From a checkpoint of a small image classifier: ademamix at rate 0.000405.
Rows from block 6 of a small image classifier, named by matrix and row number. Rows with one number belong to one neuron. Each number is 500 + 40 x the weight over its row's rms, rounded and kept within 0 to 999. All counts start at 0. Numbers have three digits each.
After each neuron's rows are labels from the 100 images, of 14976, where the neuron reaches its highest value: "colour at peak" is the nearest of a few named colours to the mean colour under the peak; "responds to" is what is common among them. Only what is clearly more common there than usual is listed. The data: histories of elementary cellular automata, time running down. In brackets: how many of the 100.
# fc1: MLP up (model.blocks.6.mlp.fc1.weight, 2048x512), inputs 0-170
# fc2: MLP down (model.blocks.6.mlp.fc2.weight, 512x2048, transposed), outputs 0-170

fc1.169:569472484526516584485533517525528492537498444426480473531475487452409528453493462489575538515508522484514518522483522535531508420502603497468559573505524568484516345458475483530486551555491548509542556506449493460593445503460487462485483526483498503524528517501518537549539522500542446579496463526478559436450472446511509518539498467481554499468448518485442527572417556495430513511452519569510497550481492490483446598503487465543532466477554498516461473518572447507505506496483432501491455451499508503506579504439
fc2.169:433426521448487545518524468496420499561489516419533506494580579530512465511465440473483498441466499478502501507434520512509514451513484505437541486473472529572562446412533487523581505487486516477502511564500489506531479456500484488554528510506449475517510446436464420502540481425509473460519460518510529467475450484526543489491541489454570487541478510554455493469510520448401445453477433537452486463537531525515549508540566486529555475477500504551448577508440507478447527559489452449541575465574554534522493475565
colour at peak: black (58)
responds to: 001 turns on (88)

fc1.130:449508521492467427436518575494515458485507491523565571465531502500483474473509502462511589514557474421506478495564520455494509538512582469524520588527521484511529486469523544561476508532472548495528537561527547542517453533518522593489532480493421597515493507454487482557455481465539448540530568575486492544525506464493520465555466476471563474489468485494551577465453549541480531529520513532477503468512485555539474464525478452482510495441503519478535469444497462538534460526519456569512499498531432403499517489490
fc2.130:505482548512489486450466497474515504482467447542538548558542502513494556570506524439548557487527537512498512502518443476480506489508483487573567557552552520481467446509512500533387499573444501463480454479509481522461501492469519463514508521527474605519524546512493462493497518489579492557500538458533508443484511439497538475500535553488482491446496463511550488495478482518469454488557472569543601571512482540524540477501503513515505475475582484555502445411480494527531534543465524535476520496506520499426500525508
colour at peak: black (92)
responds to: 101 turns on (78); rule: rule 164 (25)

fc1.380:464554461588433466498490472510540515500505497491536521521518533445547531521489505537564551508537574446470521576493404483483537483468545491476518539529491485464571393545577578457458658515494521470553500532470561440529490573498505564561497516587482566540526586516483545506506563512447506513542535488456497500529553511536499510594481507519536526528558454502445538512466578493439488488487520523516558524482444567467462528489481489509531457466529489512506427480519489539488453472510431549562486475434452450489536519500
fc2.380:484523524493466459469436472523514432495484576483556513486548575485525500464548445505542559485480495501451490485524432490487504502461523463502489501531518493481543459501548543514428505491611525485582501489406507539492521506418474502507541491472471532537496549511397532510466553508510512524501496533561512510472511473535434346487522485530506473529542495520427512498469515455456512426506583518522507486558456509482520499504538514499475530500539417528494457518510492542505500494542521513535505491483536464506572510515
colour at peak: black (92)
responds to: sparse start (81)

fc1.277:534464518505517514439572541518501578585557456503533501451488479501490476503459529538491553557530502444437520458549544587500491419524569529508520541486527529470533450417537606483458547599461489437615550512543519441504524560473470469544507517500470537496548490537478519513498504500496473558492509558505465514463547462484557509500521480501596491475489573500468448481514499540484506600496571561538447496514521542499472542524443489553532459489511519495463527438582498535479478540475462495537424480538498537506570499464
fc2.277:565432542500451525475421486530509482490566493560468507477494549449568557530543472502507547553466509513469478363483486483595452479478434485545497508530502477472525478456451452486454477481470482494474489468480535522559486548453526449510507458470407500536459417439510458492439495542468480486557485537462478419511480495503508545510529503555509495549496539478441484459429407505508501576510504438508464487501529474468516493519517496554574434469446506520441499470473526471467483494462507507445501479466551554447508525482
colour at peak: white (30)
responds to: 011 turns on (88); 110 turns on (84); 111 turns on (82)

fc1.218:508479428531523464546520567528531496511485465557556523519451472507464456462521476478501518437565530517508537549444488550511532501544503458502498488486433418427544447454506531464483497536497530481489498479480570541476477606496494480459544509517492533521519514528518507486502486528470505541466531499467531483519462517506452496533530471555505553518502539531496543452511458610518445556477505573532488537524545510531519536504436484543512463498536550544498488430520439533538423522476438539476486436447469524461467491408
fc2.218:475518532545430465490518542521479499495516473475497555541481471425543471531497498501492458514568468418521463503533483590515480480535518488475486463482570486467434477415505472501530501568580512518555432525500484503441561549592539551479461509487453560490535470491500497469443538542410506426480565534544567567561545447455567522512449531504525516423478501483464473515518556505546554522516538561560459558488437524511487504509419456497508420498537499456609532475558571548514517434514497525527492538440510439586423501443
colour at peak: white (47)
responds to: 011 turns on (100); 100 turns on (92); 110 turns on (92); 101 turns on (91)

fc1.81:484501515471450510453512503517531570573550517536553493423523566496483427499459515476527583579506454424433585458528432567519504399477534543498462549502477496490517479439547575494414503538443474426579527516490587517508565570479490529509571509567476553565531493554493510497482517503437452524526523557519520480502519499491555528500532486480523529437533502503518519438505528542504503560519502522531489490501535557464499514552507478511538450517481528474491497469516504476493502519458506514459435472499517491403518505474
fc2.81:513513562535446545490470456538562468510511504512486539479532582545614519534490427446507587592505491489512510365554442446558470470485492472455513490500503520485570463456552529482427517537454491454518505443475534550528543552414494477513544467512437542568420464473523474459435494495460504469444503554508497468441488415478563524459585481585518520544519491485478498476495453514442436558541470458535470462516561482506559503498492467560527470490532485575423493492504530417451566534494461530506470469489511541447517530496
colour at peak: white (45)
responds to: 011 turns on (100); 111 turns on (98); 110 turns on (95); dense start (80)

fc1.686:533461515485528431565477463471527507494533532456468457446540569432493456488481553510468540513548549490464502528469505531476521500476456536476546497527515432527499528577633491428485490493499511408501469499475503426400525470538481480469480524506590553535495537569555552493476485494533529480437507494547401509480514489544486543551539564495478494465573464558477594471466509536494498515410485518556507484502487576499498487461537551488557419557554534472528453515472524482527464419485514436459476496493543447495522498498
fc2.686:490488555454536490509585492492474525549527512523525474419511532512529497484509492528495434485485466482528544574511498499540505517485517537461486486577552515546609459561455443485499554518472525548519487560482544411569463528472530495541499452552556417491438524500605550505475463473459452468513468466441404509523563513468376591468526503501577501474507444483514543485513527516415512514498445513501519467518557488482516495595530480588458435512459493534520549546446437522468475499478516462549474439507528449495476458542
colour at peak: black (41)
responds to: 111 turns on (99); 110 turns on (99); 101 turns on (75); large cells (68)

fc1.518:518500524493544494539561546469471538490536472476466450497472534438529469469554511492472461441538564491485518507490518504429557547495545492532482517514494426497498438519550519465493520538492569520598499451529535496449529515496525518496521542494571580473527502502561553489459527475477505551419483452503519504572490514476463486599529500532508472470466478498415509488478564452523467564420544507513509489520541622537520544580479534560570471506519540502516495455568495573539506476448437520512510519434493474521602477458
fc2.518:516529482538517542467474435464493504460524452503471530504511454490553476516524506477543481538469578470464540486552511500459501431459574447510410519512549538490523472505492526488434516522475481469500520514494546533534527551496521512510511590483493509432501508482496579519505537431570555633588504503513441504479448459549586547516524446581488437426515462444532538516401555489488403522486487468532558461445480476507552490469521522489576462499544469515526445394590421507564504468485508553478511597531471521458524445471
colour at peak: black (94)
responds to: sparse start (88); 010 turns on (86)

fc1.182:489529548528432509452505468588501460508564498492561525438485498502507469479495542429578451469486499437493527487484512456466477452541501497572492499498451543482510488500489557544494484487509467492495449560528473527558563499557549512459512549492457507475554526478446548503470584470497515522485470543493447442479492524475498480498521546526494477479591471538540535484520567526510522545571568567508560507557530507524552530510486480578493528529501478468513459486575457606492483535533532520450520420484522451524525475516
fc2.182:544499511513458467529544535523434527538508469524548443513473460407520551491518553510489487497558485500545535577490485570545567526587457576548528480552510466462539496557446399531494542477519462547519569599559482422495494487516555551552453520535542516381453484566546523508512521456537456521526499475493501468534538536434446540486509546496526503466488561543458461461629478427591466492464449510502484545497475526552436514552488488536415482531423489476505507522473535489488482495485495532500516499500518402547478463506
colour at peak: black (82)
responds to: dense start (64)

fc1.28:488518459548522515530495550563554513532549514515446522480503553526475539500465475510519561497529541529464531550444423443556489456508482550436488508532523531503583469493573529479419587460527487531552491500461587480497444552440483517494508449562502480576582483568527516494610515519448488526479583534506452514529581447524485564504510472512487531495503570545501538478480536542466485472471509543474564507485465530429442499410462529467516391483468518491509477460518471494552524479433482504495447451490484515455504560495
fc2.28:405471555448552476481464550611516474495503467414494604443498601412471526527540488490490446502558461434501566476559469518506483540498440486500506580492483451459527449478523531445454541460499481448531415470468525507505492493409489431444533510459501523597491497539519503494490472508510493465501588612510499470469523462511460478542518545561523519510507502484449523431568423543511498498563516450470527487523441508500624526487471508502531493471474480607556533469511518571515496520469542492465461459508543524475507531443
colour at peak: white (37)
responds to: 111 turns on (99); 011 turns on (98); 101 turns on (97)